{
  "model": "CTC image transcriber",
  "dataset": "short English words printed on busy colour backdrops",
  "train_examples": 90422,
  "image_size": 64,
  "crop_scale_min": 1,
  "horizontal_flip": false,
  "tokenizer": "char",
  "vocab_size": 30,
  "arch": "regnet",
  "norm": "batchnorm",
  "activation": "silu",
  "channel_attention": "se",
  "drop_path": 0.2,
  "depths": [5, 5, 5],
  "kernel_size": 3,
  "stem": "single",
  "widths": [64, 128, 256],
  "init": "small_normal",
  "residual_init": "zero_last",
  "optimizer": "soap",
  "beta2": 0.99,
  "lr": 0.0047,
  "beta1": 0.95,
  "shampoo_beta": 0.95,
  "eps": 1e-08,
  "precondition_frequency": 16,
  "max_precond_dim": 1024,
  "merge_dims": false,
  "one_sided": true,
  "adamw_lr_other_params": 0.0015,
  "grad_clip": 3.0,
  "steps": 4500,
  "batch_size": 128,
  "epochs": 6.4,
  "lr_schedule": "step",
  "warmup_steps": 900,
  "weight_decay": 0.1,
  "adamw_weight_decay_other_params": 0.05
}
Rows from block 11, named by matrix and row number. Rows with one number belong to one channel. Each number is 128 + 32 x the weight over its row's rms, rounded and kept within 0 to 255. All counts start at 0. Numbers have three digits each. After the name is the row's rms in percent of the matrix's.
# convs1: grouped (32 groups) 3x3 conv (model.blocks.11.convs.1.weight, 256x8x3x3), inputs within the group 0-7, a 3x3 kernel for each
# convs2: expand pointwise conv (model.blocks.11.convs.2.weight, 256x256x1x1, transposed), outputs 0-127
convs1.107 089:110121119106136112130151095124112155146065122098176070107121096110143126103142133129118111144123131132118055147126139134109043160122149145147049146135070141096162104157125154145083124116096217129038145184105100103116
convs2.107 108:143149115135130118152137169139120169219086137147133125129140128084083144133134075143149122125144145132197181131100107141191077149092198118119131127065117167114094039169113147177089112076107080080143092077126128138143146050119082121113092155120110097153149148170094122136208105147106095125134089110106149064106079131109139120141155132173118136042110119161125112136118111126113155086130
convs1.108 105:110137096149139137157137065068153085130071120227146172105117147126141125135083118090131081127113120191151096114165088143088111094127131149130159120146131075147097130120153127196091096119109068122108139084185149164097
convs2.108 106:132052134155140116144181170084170171174125158152142129150151110123131149150103081145125189166181066109174163098137075107116104118081151126109144098156133068106125082102114051133160103086124158104118161125155187091097109158118132150158103131073080073143134131145117169098182126133141116020117150118166111096124095075093198173141086160126133079168124127151143076116136170053124106109129
convs1.109 096:129130156124121150119111159127101123130153134137103126134120164143048160153114132142081194179000218154103137128142093126146112112112134120140106116100161139137177118119157147100180126122126086098120162112117145107128
convs2.109 105:148114159136152162099139132147155104112124142085056131127097106108098086100124175036143118090038131139118140135148178255151186180140102142135132133150158118142131255176159121107096127137136141178085119180116147162186139116143147130135158113131162136107126143123135161118102107109160124092109163096091149158130132138117144135103053165149132150135156134143142118106066143152103121146122
convs1.110 101:121121139152192092112127108131099123146098093166140178143138059102142149137092156139169080171125097127106070102112117117126097121123130156148127139106140084146106131104149123244042125147107082069119111179131144091110
convs2.110 095:110075147124149111148141141093185145153079117129147128132178073138091141122135101160087118113192105078169139141134116107117072158118132131103113155174140102148052103101143112196140155055124149057128123139133191106178151137142121151149113102111114106118159137151105158077169140158155140154139147148134143145129143108135139088193123097094122152150144159127170094113191130090125130097112
convs1.111 093:121132149121136107141165092126109161158075148136120136137175101130110168123107136147152036136219057136140057122107114141104106122138102128114198107106119108169152116103184111150084150166102108081079155162130131099083
convs2.111 102:115135121149186113141127154129174147212099116119135162124094115150160108180156112174124159137164100057161159101095084041156077068119127121047165102170119108166132026133129139175129100131093131103101174139147119095133117064083110124189114099156126139129140118173107134084158121172098144155171151117123163103142151117093145098150145112135131116158160149132071147125193152109125127124082
convs1.112 118:130114143137147131140130084168075159134039121087255102135120160096066123125186134133091165130113079118183104148104142119137117146149122123148113089140139130108124122138173142074134177095109112105133165142107098130135
convs2.112 094:128152197184135140094175112144103113095146130130232126168128155128147118141155126194095119138168109127105129136108099146107123145133152151117034079157140176080145102132146140143115118119107075139122104150158106161134165122141122101122108132047110184086121040150140144085133148143160120120153123146159122145066105134142116108091162137105162224163153136148175090174126190093059209123117
convs1.113 106:121143142136124126127111136126092106137062159185141105134096165103086095191117134150139149142025120179145136163124173148114087142123124105144108115178156098100124177139147134025163197120130130140113124115141084175141
convs2.113 099:097130167204163107079127116175149123076150142133102144046117128122141161142208142077151131063126087131114120162161173110103130109095155161140134113215134187131129113143118078109075119093118102128114081157139068115125169151197102115101157176120084213086120161079106115113139163132087159104093088134122124109022153166167133096132116137128105141172187178070079127174136150119119157128181
convs1.114 124:148175089129092124099130159096249062155063098136084220072119137152107142094131107087141106133158114129123143117131132136116146118140114156171119137062127124127128159098119148151128098127105092112142106191119110122093
convs2.114 102:122000122142142160096186143116112129176126097139118074123127169125101132074119085181098147169117108152240135118089099101174154134130125110087151141107116144110120124118121184154096130104118186124111131146175176115129086114096171155076161165070143114084148099108170091141135170105137121162107120128203087129127157124126172180142191120140168151098117127134168103117101137092120141154169
convs1.115 098:127122137083109147111160144138083255132120116149073214141132098154074127133123094147130143134144090130134131120092119125147123137150126148111097112124125187117132185168061102128121150152091092118127101175111081112126
convs2.115 096:079153114128162142102161109169190182120143162143120053138114114181099124073103132177145161200109110162175077116087149151147158176112096102079144201092175157150108101122139141130147151177143184088125096137125188138109115140162101102067137144146088123083096061127185104124173088091143119164117121130148122153120146180105122193157117140075089145043088149096190128143130138120123128155173
convs1.116 100:129142093121117134127135160104220145129060074132053180180171101107117107108097140156145109182112136120074144164107097114116145126121116131145146111084098119156138202106131174072135073132132102093132171178103132110107
convs2.116 101:121043143187177100075125123208108121137101171108107076079116086099120147143186104112140085088097116160135101177139122114134095098089165133151151163116124160090098135113139128162166116075149175111129088107149109101138162106231129150128144131088104141082140135106100060112132163130090125177119107107090116123092140179166158097118089130114145196126159166085131094131127146118100156138167
convs1.117 098:110144110082111108150165174171120087146176136070117117093099150129117142103086093128104083127147110144177133103132152103113125166164125114119140134139128112143165108154108102203105110137136169168157202027099164190087
convs2.117 103:099122085128112102134071129105127138163143177117153102137162071107188136141129077160096113166168098124133116098163078086087147175155086077143154136141134138150120166154103100106129110118180116114192163127131101138148129114126125145165092042147109112149105126136177190158118125139099110074099129103124111122133103138124062139143105114111078102155109134095111177092137182121119044128147
convs1.118 081:143156141163116115117133141110127057112167116082084118089104150127135107109151111106149166121200079128141105159135128100116133126126111121119127093124087132074172125172177104202148120207093148070065192128110181102144
convs2.118 093:090148071155179115108072121175101105170121132110088162175142086154177126127095101130094112211136120148152106136119100086076122115130119057148135126092091122122096134136154096173148124099127040118129100112179152157152097131112121092149086073172076092175169164136140167158170085139117105141098144097104099137124104084116149101096115122139098042123115113160072145085133126090145141147126
convs1.119 109:142132167098115094151122131174066108145124117113161082130090104108129132125121151148110125120076118113182122150121145122108095161153128088131142158175130087061176158131141123063164157105099118152120086038086161200190
convs2.119 087:153078134196152109115112125112140107142127129169133172109136121090165132144199131105091120094147087142107121114145149078124129131117124155145137130202140145144103135138109069120069108084104128146106109174089148092109174137189090084107128101114046159114128106089114161100129153143147140000082123172132145158105126077168105091104130136069103103164128115150120146135143186086095152078171
convs1.120 111:107157157152122106104113095135124147123115122127137184102118115065122133235096112144125096190095117061201137147125129119083103103166138102125133159136126069118207078097099107139109166094154160107087095158140138119131
convs2.120 106:120137124087090116138127155133185147149164097199153129176087115100192133161137171218146206120112116130196095112117149138080166159116161130121142108166135085073157098101050121146076092079136147120084141155148141135129111148117088086108119131137146135133113119162097128119180115173121145142106137117163208126144075181118099092132135101128160139157145120113081107157135188133156155155113
convs1.121 094:053182122088098112162168146150149105147074132173127141160084116154102171104107102069147102049169145131163144086114082154161126151087093158148120140114138185118137196068135118097083114148135087113129117163139114137112
convs2.121 106:111120122139106192120109117103131094092080102132172117159067178099054117125121172092099095095174045096133104118141154133159216163149113121110127105131097162053099155083122082167112120128043142128121123178083150138147171144123132122137147120156141134128066067130129137141104157155123140125090162129118162167097097106117126055144130151081102096144163125142114164129152127184161133148103
convs1.122 091:168091087180083113130131134143159146109105154136108164137117156130106124132105094166118172144034144158107186097114120122178107125100135140154154121051139135142148116149104188062143113113148107166053128147066155174106
convs2.122 102:162149153156081135144127164146118102124086146121081151101085112127123129084108129104180158146172148125177125113151127199165102114123092115097144124119112155178127106128220128110135065123118080150147144127125111129138160084119126123150209142140093126158103139106126122110121097136120123082172144138110156133143136135138146141099091036089150082115104078143110132071133144155133112081164
convs1.123 108:154104042110136140124140191180127099140122106098127169074225130119074225110089106171072085152148117122155120113071176121136145145116072152137130123127083141140149150129125125101109103150117113140140125127144131098139
convs2.123 105:076119159167122138100160107149137117116110122104127132111102126203139133187143089128140122103060104087195213091167151095164124125173134117109074146147109140087131136156159123105100166151115095113126109135128181136100066149109086101140095103107123145110067138136168145159104148105134132139160148130131106113111149169122138170192100138136111126131111144165168178125103083066112124133145
convs1.124 096:075134189096090158131145192124133150171016132121144156135152088107198154157073103117104182106149141127131166164103065137174105168108084155134100128120120125112112135130149130109092122133133104185149108129089146159130
convs2.124 098:128160136096114129116126135142128131124109088144123148155139100067155131108107147103093137080127086115101100162154145111220131154132112115119129153161097103099157099148164131235136150092068160173120135174095132156167157164111111128154141127161192143143138172137122205148077135108145095204076155125152099138097143057111153113101147129162127165166226130101058112128198079172128117108034
convs1.125 108:156131136128073103151159130130141148102080142149166108131129039134130134111128248136158115101060187166114155107088083126126140102157138157117158114120087113132106111136125085134108168113161119114116147187068144162090
convs2.125 102:114135151124181146156106137136167064178170110146116139142127088112114098094156135114129152094135084117169145152132125212124149190137115048146080169134123139119126133120129193123153071121146108112155138152105125163121121116126167112147130124157176103139153146104140186080103085140148115125147161135180100093131188128162109164191164102149126218136139161104042120162121124160127139134040
convs1.126 112:118123122144136044133147166147116169139125092126136130127176000146115195100081197121141126141087087127170118133087083124111177140112114145123169116105085129139105148144105138127111104101126130100114101154196113096134
convs2.126 097:057084095138190138120137109165108105120127095085103116129096182217096129141142094131133108093117086115136161120112125134100173114107131167075105158124113180130146135098137114108157153246138134089136125159151141115120106143121111144133097100124142116096066117149137094120101113104125214086116138153192085118138193111111127168179141120120091134126098092136152115118095109065099139130121
convs1.127 111:133132173147123041123145102132137151135125122143112099135114045139104100075183203111201101125121152133076118122143098137128105144080165083170199131084148169118073130115115123109120157156117137135113140118073109133178
convs2.127 126:098150146131134107130149084066210113132119141125136101149138235250098104111156107144167152119174095092173156171124114120086126168115128117122091141108135168095118116105062157031085120163095137158156104137106134144045150111134135128107106125138139121161090109123133113135146129127109143133110100152131106116132210080135097171149098112107105139149158139123133121176144098140127078180047
convs1.128 117:047100121137134128132117088113122129079142117120179100071111101160135146128132125147219068152045160103140148136137144160067163086148105097167086139101163132119132157093154124152086111132082091101126074157103150131146
convs2.128 095:113113106101120195097119143064079154123147135165105166098067103134129096112101148140168155138150138139106093137140085105182136070177110121149102097120096166120138128082164140065149120185088201133112106109119134109146118170155150093211221141123192135161105140097153136155075124109139152081154108129097146072161137142097153135159095072094135106101099145111146171128098098166123139130118
convs1.129 095:103080126101156119100119116177106107116081165160158106079127116157121113106137124091230118133181124076105178140134171109155094079150140072160091150124120067103156159149099124145103130104169125104174106065161144118165
convs2.129 096:178146090107146151110108096089092166107145122186107175120134097163227196124139138145128167132128199136127154158149106133099123148191085097154155133185134131108167147068179180072058131173049120090163080142088115144141125129135154163154146136170200166131120146120160138149144117146128136091130059106111147078136140131156165142187107123111150131210065147111168167154075116146143121141206
convs1.130 096:115095153138134116110098137140078180154045096138138157107160098107131147112099099073157126078219120103124112094159149111122130114117182120137077139165112099118102158140113127146080147113160186123140151030144167149097
convs2.130 100:128138134114166094120120147124128170151130148132123208088103120173098185190099136133029200127105134088099082139069117141083124206139111100121093131123130095136163112056132123096116094205098118115148149147134077106151117158134190069053110158122133114117134153140127076108154114134119114123119073106156110107129128140190119109207145125072104131165099130122152124120148133097154101132153
convs1.131 113:126125159102099114137114120155121118098162160074123147114125131124103126162131130119150168124047119239120109113135158056051121235137106111149133116095115202092128129131116146136117116104131124093134134153122094104164
convs2.131 095:086090141163129184166160111109145106122119146091177119133116143160114123129113126124188104121112123116115182117187119120103115115093175173147128138118146087108133085097132148127114146145146155134196151114105098079142129124108134130114104000073163148146124127255071115158145114136172096104121144108123144164188133134088146141141193161091096110155191136153095120163147125119172116144115
convs1.132 100:067151134147110108084159155149116106060180127103157136114150116118119137100137126148105103157039150178135117110212101149049096143188176125131106162119130100089087094139131129140139156120112092133145099171127065156119
convs2.132 093:117091122049126202145126135075140131101169105147112081115061149155080110057112157157150112121127094150140107107168126123155097100070147130140164171095119127169116141092111174112122159100143161129133130083087143097136130097115145132168127125090129136137116127189165093113096104105137111102087140124089146163121097136082111101079192132159162102140173109127107146159107120141134092177171
convs1.133 096:114140150091088101121135114190147122099198099061093102077119113146127147123122143169097141138112128131124134073105111179074092218156127109112101140139081127140159092152136108177132103097129152131155112189131044090130
convs2.133 090:107088126149110131161121093066098109157103152167122042166120158137061130072132155130170088110161117124157176138197124115104136131089213165136107140102143094110117137099097164111113123078154178154150105151112120045152150098182141110126121019090052155123137150205111110106141132148151074108095109083122114156132136158102121127119181174126134159128109106127093143174135119121178129131137
convs1.134 101:142091124126085116081180089151088104153103109118172127134131138142107148091105126049181141119241096103131148098084149099126139090225108094141143120160152101089133141170137114115117139093151119148111157093103145156109
convs2.134 103:147108123188155019136142124093125118112153126194120154105137107104133152102101102130089181131155124094147112165131141122171128152183111095098145138163148133136123148097100069117163120101142163118140100162091072086078159123137194152138146131114140145137125155154132097124111063148113133081152000137098102134189158135154078101146155116139150153194037137141155134134123108092155100119204
convs1.135 101:110093139148066142104160130100124126079162138134164137149115150118104142106144101191078163154048160159121129193143115156032142159088153151119122173067145128133111098158101172128118167099140057152130113160112104125143
convs2.135 092:099097125114115165160112114107123116136158119109136090130084153114093094092133155115173115076144105126127163072161095114084120114089148190139164112126158102140145107113123138115130170118126168148162124087118146079135155114050120084171145051088120089137130116217088156140130105124136165117118202086110145207120105166000158150141158126151124109105171156145085128109130118110105162133124
convs1.136 107:110083101093114163111121184072100124135155109136150160106129104096156090120128154148122135128161124144152054065103140143187124112069159075104127170025150113183143081112111111135121151145141145138102131063175137122124
convs2.136 104:122146198097145133113137116133148118164100081104168089082143163118083096154088096168120151143115117112121108034117131091176089076100139128130128092098164120129201122114146170106141181154120175134143158072177131111127099119098110139135099065146107179148123147118115160117191142112074160083141110119151183113073149149101049143132177098123161067131110159126137171097114200109134136067177
convs1.137 104:119101137123181109114167089124088103094153144160124150123095102117100156117108187114139149131122087134061201100097082117196116152111118117081043094144132146175142095100077141118130153130150137168094148058141128179150
convs2.137 090:123134146126121106089116094084166085112153158183140121133104170149149097093072157075152086101125081122162110133116171150099100120167105142184152115096182124116112141119170131112116083096129114139131146145103149127140082124127101151149125141081122112059135128136116143168159152124151148120152117099113160118119173120120077105149094144110113098096124147142146123225125134134149086181139
convs1.138 108:119074087060204089143166136088093111138159126147107156107109119133086132103147192148126139157140108122144093115113108125197100108088165068177056126072165149129179071083090136120124150136159139118127097134130152129124
convs2.138 092:108127189109124131098143078158172116149151068160169083100113167151158088123044135124149156144101083126142125055116166114134144106063172115205117103122184153143158150087108144111199139137111170156138139088157142140147121170081093159130099066096107175080152148115120154109176168101127174073128116123143179147101149129153100143139126115078145118122097201134143133166120175101146125125137
convs1.139 095:129104092125199052162186066094160140107107109152124173140081164135090159127114167123107151139071194149108133137135112126119073129138128049133091113169078143100145080143138124105081143128149108102139119177104112135093
convs2.139 094:144127122147095115143096060148195083116131149137094180162107100139127132087091161079195067147152110132146136147084119195076157140153137127153144139119126169125078129122141095142127091123137155172131125194122145159152078176140099124136131167117132137112145118152116164133127148106177153108125151078137149123107129109161151140125085158103075138075154121152114148220174118160102102219104
convs1.140 108:103100090157166065111143163084146182147138052126141152129140107116130139136140123116108160107118171128148069099152141147098050129148139083132163174136036113080118103113195110121064134141156107114143091172110124139114
convs2.140 090:070154150158097137136102123206116114151085145080128085098099090158070116127062095081163185120124107126161108158073135114107126114143097124151069133030116102138131150135123107094158063118126163118157094166097131144182140182131146076086170171115151139140144064178137082110161142122128168090116169122181098103134114116134100134185118120118128103094090097122099127099138149157107077100140
convs1.141 101:126166082163092165069097175050108100164113092150157153173115107105145090126155103172161153120122109101141112069131083150130113145130144079113120205091105126125125051104079153129096173166144137109146154121143089116097
convs2.141 088:131143154102143094133090142143139102078131170120084175061126101091091124156108084097138182137121154132125136046145126116187140109136143124081100047077113104145228140105122135113153180116130133141160186134118112112119111135144118083136155143127132171140095126158110105065114085153109197073112066078079166107133070154144067136115169111097171081056053079136069150108114191144130101064139
convs1.142 115:152124060111123067149115198133106146106144112119129086139127163143128109142128086145095134133122121158180143166142131145041129158124138101081131155128116080144148131077153133129111124141083065090138130239144097068109
convs2.142 104:124139138147140129075117119207114140127142127104128158139077050138120205134109093083109169131054182111148178089096130058177159103126155112073089108180157132144203166124117130138131127146098156112157109169142120141177154155164106134114144124144139163172136137123180137096102149139158119098122079125123185152114097014179103101145147102103130082126105173103123132092101128152140104160103
convs1.143 097:124104127135138065139186084143148120108116130125132150148049200120085171120106134118132129122070194142065230131137102125167109096131095101103090143216084116136117133148132135126103120136131110088153155101124125108118
convs2.143 104:177137110171105109151080115111187095122132163154098172136150102128132090118118163079161062135151099111117114167117137191089136110150117147160167128105137161126056134125150079138089075116148127157080120158131133135141066138138108110158114163103105110087117136116084186134158144082170145145107128052119143095136129097142098146101101181127115145053189089187147119249165161170112128241136
convs1.144 117:134109144156147104106136113148055218056111115175213077113121128073154141150147111150137139135166114055107165150107143142094131061177102127152119124110143157115130086115127101117112182138117105106122138179103119095133
convs2.144 109:133110072144154148110107126106126137145122125135113084115114209178104125126157155086107070116160159101150107072068157132064152112178128164122090153121127160096126139098158101102147127143082121118155209125119205105144137133151155165157151104100141118117137060165154096141119140123096107146111110111171112147072198122147169064131117116174096136102219105121140135148139110131150099165119
convs1.145 107:164102116118151125100128135110124113150100135153165112044137131137163138167141137169149131048144120070124149076098115083121152169110114135134136133126110141120154093124145173002131212141117091118134168125110154089151
convs2.145 103:151123071172106151112085140088102134124107132131097137144170123093120105132125134100104134141157121075099123163158150127154148089223135113136174105176133164087132087074147134101135145117056142111121167179135165134165156116088160151155154094118176125124140134135157151148130119132105127133110150126133132110090136173097178135116157080154103150166123114137139128173116166154212070134112
convs1.146 091:150147144116103127129090125136118114145097107203100176084152098117084111168155139102129129131118163147092108046064068124125084207088173133140121108113143134183113120105130177064110141131205104107112159145113107133123
convs2.146 109:149159149155103137152178142131122184158118164138176140110140088050186099131122145108109129099135112088084099150147131103180115115109108051125136140163164148131070147054123112125134141091106109156112085111090161158162124168075104156178115135126138140146115122122129200165157124126154174139186154117157140079184102166119182067136142106140132132166124101151112153167118110162195110120150
convs1.147 097:119117140121172134107142113090088164191164024133166056103128120102114165137124131169122145139167094070141134108118080116095150072119120151169125127105102130148127101129123116156132180135030131143108101149156170090113
convs2.147 104:170116088096133180127136126122161102145149115117119150157127177144179123117160121127089150111118156108101133069095135156098176091198166141140128179145142163090129148158038124141147121085133129113204185148155152069176157148131187144064145143094106135087113141231130173147112126133158063118144146145182148089115163108151128108127121109190117171096200093135143111148112112101158125137160
convs1.148 095:129098149123144155112179119084118254118105081096119197071141147094154132132149163117157118132104147087142101109108168163074123100080165132158117104132146111125109110115182100085137105144173107139058153153126121120106
convs2.148 106:151126160092103138086104152082097069130099099119105095101071175170086166076128156091088120118154113142099085115068159148182121150088153104151115131089113164120097155156148138112150134139169134126179131150085134132158133138052175135171156175157069185142197071154166149100114174123178043150175172141150192173086119125105132075189086113177070135094129179094140122149096102119150152111097
convs1.149 105:105112133133150142117141099132085135183067089140181075098125138102121147174106083130117108127154084128112145072141129179098118098181086138157103114135136137121116097121158157103090202160039084175185135113109163121085
convs2.149 103:103090130137178134107116141183140102136118157133086118153164144140136098128139150106135130107148146027109167114119162151126115100223182125160140102109172156139117131158098149144155136088150127159201215135141121067135175126164178169117123155135158106121106179142187112118162120119183108158118122125152099125091163127128168095128100156144035148080127105157158161175135120170134082122148
convs1.150 091:093170036107151128157152072121143106131125086163124141109117125077102145112132167118150167150148049123160069082065147161194108074114104138125138133123124158150128123135144094108104096131095097090093135200126095105107
convs2.150 107:140133108190124152107104146086149082107128165167127187189076146081055085166100116168114189148155126130123141129135100078157131092088158145108176169111176128132095146111102118169170143150102201120130142136123154098172180136096085106097103112074098129084086134116087126181099105119121101140158107180102132075155155154126118157109111064150139117103174075167120112140108137126136142180198
convs1.151 099:110110130166153137081120134109101099089081115118185181117122110065161141113171128170137126134160108057113130141100106124112153043157130128153102102113115159121131069137161102084069183169134102085141119202132124107082
convs2.151 108:142095116147127172125133124149126144164097111089110116114151184107065138167122136107097091090161102136123122103111153110119138122139151119107118155129134121087087121124168164131151154162127114113194155155110226109112117132110129195155100133160153107106091078171153137143116112100121080151113164133147131073059159141147161132111117092155095100109213137173153100185159069138196108115112
convs1.152 110:135159114139120102113099132140147119131069125148110158127161081103122116146061205138115138117121107123162088121119106145154119119098154088153144142118158175097090154046107128179150012209173134113137131155144125143135
convs2.152 112:187129160188091148114132114069168123094140111099125150136088099136139101101154126141063117157162094169079139165123106093054111144129112174122138135139130125081100120134153133026152177039115126143134124109078119102119118135129157124136118153136128124078102142117141093097120146098180068113099110120152187158130127098122107115123115128119145100116122157152167123199175142143171032178105
convs1.153 098:105170115114101140120084136187152071113100135126141120157182106114129089151085104108126124121061155111165159145140147084143174096122121174061120135155128072181126085218140134078107180071079137131102125131126116132146
convs2.153 103:110135130104117098148116079154137163077143160123078139118160095087152118198143143192090134154080104101106093160076150115151134101076175149150154084114098081200140172057156142163156104142143136092236128107164161094156151145079106169159146160119107111146141170088168126116153180116160183118124138102107147154140140134099122078147182104091106116128099099168142134113076136127082113123161
convs1.154 096:092147090143055111122203116144126113116146140105133115141153124140132040123144089083121196122060139112185119106137152146059087126169115139149111106101151109093147117120142163117061123191071146130101107162156136114124
convs2.154 091:086093113068099101080129138155185125135157136084114089088111142130157141148117109189085140148101140080127057125091086134125134071130160084113148100090079111184165116121075150122175145128120128120206120100144134051135126113093171168105141148097129130144184136160153096137183133109149158106125099112144099168155093112131103096150176185105079124093120121112119169125135126083107094111140
convs1.155 097:109115174142070117075155173141118112107144136110147102143138084142145115108150101131091187117069154097111202091173163087108132156124148091197128136128124129084164149072129113130140136204048138133156092151109164124098
convs2.155 097:064115136102120177098176098110118126167187118110213083142158147095148194157122083148086127133149148117170136202139099130133130079162182112115115145089124097108161111147070122179144141109141169133182151126152158123112194132121136158151112067139103163155176075139120133147142124127076164177118122078108140121116096114169139116133176148140108160138130136130128075134113121068110127101089
convs1.156 088:079081140132117132096123140140131147116107116155149100200117141137033137185135161156123100125117106149109077069129132108192123090103141146115120105129134111131133194137154139009160183119167143124131101142167126131115
convs2.156 106:134116119190107136117125151125132178114118167167109173167075110145072163116148092146092113106112102111133077153148139134083172190187105038113111173076099142116083208100146117135110122109101149140239148151131119108144124148132130105161150165142136137141135144164117070079115130193134122163092158087121037122142112116113134136105121085107128122059096125109087168164147141110107111157139
convs1.157 117:068193115152065157131094158136128155119129138129131103127148076133149069105121171068120218116100149137157089133132102173076117117143154134071159096110073133152141126202069120152115117080169140144117106145115115130137
convs2.157 099:102143092114117126119143086125103111084132118119107113084144141118134241134085125166076116147123117133122151138132120114126123075127201085149132124107031107163134139139106117138147132121183097121117130126152154123158103139097118160124081120141073123122182169115145125128126138114088149089107143108163088183126090158121161146170139145136116096121104138090109088142114061111118117074143
convs1.158 109:133118091126109127101114154135115115105144131134149110100091205135176146125131069099154065125097115167122166147128136131121109101128127177097064116122142091128133029145203152190076154087046128134148110140124154130123
convs2.158 110:178138095096118104134123125155170199095111106103131131127160144207185126145115164174097127110038133119100133163071106089068110105152188189133069093143130176163127120095152151143064125129130084103171129120099139054159128161110159118172137123100105132115113131126158155149129140115179098056184149157158206095105115077133099068161138154117127117120157140142174102146081114079092179127118
convs1.159 087:139135088142103123129073100093069137129152136122137096095093086132166132118106073161108148100120144115160104107118104158198142118075108122168164119191122104143122107197089113091093111021155142143135122062161118149128
convs2.159 100:097108151105121117119158106133131135179109116134111097147159056136133128171132070163179162113167121210056086129117118148100159115145100103139187139110139069052193136094195143142129139109179154109117062142136173140117124153102137112121096113135113137155136097112139114168074106159110220106125126164118158091166113137137089126125189118052175107128123111177094070154138178149113151147094
convs1.160 081:153165079165119098155086141094121136100174142093155122199094091131054126161139110055155117106169119122119097145109130139084116205106121101126086134091154153085133178114087169080138147105057092158116137107142134126142
convs2.160 102:130124151165107132095255125137141187137075112114129123051120131157092138104144121098085155137166055091122099134119116115064146104112176100111126062066161145159098151092145122108159176122123123168163154127182116080135174120076146094166182162096166132160106120123131123118138098110205179170114152109108119122128154126138159176157150129045125173088138116117116132106163166092151102105096
convs1.161 087:136148113126148139094061115103100093136154138143132112074135090123189132088105097178129118122071139136096085081133127090200145109155111151058139099156108102107088082162143118215126056141101109151105119132129155103170
convs2.161 091:100180121137138136133120107125091160102157083121112156135095124104180139151156215077150126074162121192169140166176183091112141140146111154136088158162101136075056163153147158077128100123098089111090137168053168138100105166182130108107176110110139119132174152107151118164126158107048108145147147115152094174078122115144096131064053136178178108158110110085171157129118124185138137105158
convs1.162 094:133128196146086111129155104092124129124110123125072117143097108144106126194095133134142138149048085170153104100138140132195135100116117140088165084111112100145190090141185099094108080173119107143134128072160089186083
convs2.162 095:097089114079077142048106116102130129152075140110107118119133101147114147107114125093101145115136142104060088081105114128145124191109155069103110160055125157071152174105123147136169087107180137143148128196136170107135146102138143165194128131128098154092129038143195065125076129150106113171177131163132122120121106134126158075182074084106161114083155213094163091137127112134165149148154
convs1.163 100:181119117126152125144125160127124079127161123102151127135081118152178113108078094127145063122198089115151098107118145142106134092148175089078145169136135140161088132132067118194110153133051180122133075141118195089137
convs2.163 104:094134084141139137119113149138114140095124132228113087117149117079102114141132106131099128129169069069092117165160105111119127128163097160046080094081096189119127146172130150133139122158080161075200123144135136088120160148129078137142177143132130114108142121148129126149125133085130156174122108071108095136116192143119115142133163102109126166140151148116158195139153144120126162126134
convs1.164 102:160145094106126126106120119134099085143227112126123135160121100086186102074075114152111069162206126120113147093118155148106147135156118128093095178202125113132112182172056119076120122130101152117160118117125151115136
convs2.164 098:143142130184081098132121130151116126132163136209087162078110094130159150159138143136113142103185167148113120229151140103109124070110069103145164106140135126109062091180115102156136120112148141084118101089147121125185124087095119182110124124142135109125138147121145183119109130142152164149101079132096089127135164083118129119105148139138080152177135144103105158165159183132140134115153
convs1.165 086:121120091117188114104116147113146129111179167120092140108076157146178100114148095166084100125067114192131072095125137100139171109159122114114071120153125136108060125145151102124122080111120103100150064210151089098168
convs2.165 097:086149119165121151119136139145113112167115100052092148113165133101202140116188125117142087082159125153157073104145186102078160087135161100149084112154073069074100155144171136166084063081128137158064130126094077135152166165167125094115106099134092138124105175145111154145065177110065162120113163083124092098093075076181105127097096129111137174151155128107141118157145162166110157154165
convs1.166 097:126141150161069161079173178126099106091118120137120146140122135114104159119171057091124167146050180167109145151103105142159134122125123130090104077118168180102084120084161105177138097096145120138121111146143030140133
convs2.166 096:167124129140160112058138141125162118097094099058133140165148142184147078111150117130180159095154103152096139115116097108125138118161150099167145131114150093084097118190080056105157157195133149129099131143089100139121127094150116097152074140128161135177097107141141103089125123184150144121105146169137194097104124104132155095128068118154093142115129081159143062085088193118126164075100
convs1.167 100:122106191133057163143131147102126109142113106097142158161068163146114173116082117095157167140013174134137153136149114121107100117159137099120129145144171100083072124119122153061159149101185113141112156133130120087169
convs2.167 097:189119113116124125127157094061162188152077124117155131185163132137118097055183107179152163093139156169073125108139083118107110090132140123186148148097127099189106116197080131101153140090131154144120125126123089161097118131145147118124114117164158114124090126134126073063075150191132101139101112168144112083145136102114144092120150080136090145101103076090076130114091167123113117141162
convs1.168 098:165120098116156138077121123170155152133121134073086124095106220150121132133119042111150165104100119141121112083127116127169142115130109123169104112163106093093166119081106097164153085134138101102174180079072185164099
convs2.168 117:091162120118121134114142166122166111110094087099063102163089077136119129148099102181117112146096099123116079130109113136157220096106083132157125149111170080165135136117103146115114148097120130167135095119133111092163122151163110099189166125155090130121196131108149101077083131131122194152092134096121119085145099126153176060093141117104144115074120140173149157166127134120098075128070
convs1.169 093:109145144134081156151143083122134109171112114133112120229175121139079101151131150123093114116102141142113111092102116139147128178131090077108156065134150099144143033087106145200154130085112127109090154109154180146085
convs2.169 102:135122128100112120159100144168188140138136161065142120102142086116134102167062081131078151135069108122110101141108163187151119180126169166055096113166126093115167114127127144195140082118132154062196090166111118119099158128148142162160060140170124136126143130171131078038097133123159092147121107121117128155116112100129155110179143143079128101086145174151160120108164150113135077131117
convs1.170 085:117140116135131110111135130160084154163086168128123151124118199137011176132126155159105134133105152134083153113139105105155098099138155113101147110159170107156107092143116118141120095159079163085186154053131147076187
convs2.170 088:131139128121178124051140104150115146025221117153187127172150109094079178073092190168129181123067149131093122113172058185138137109147129121164145127111163128118106188157150130114098150098128135151130134109112115117126087131160133130172189110141178119069185105114218141134016103105146125122072135126132130129157061149128154132096130123126125104109142086122163128192113098142143122154114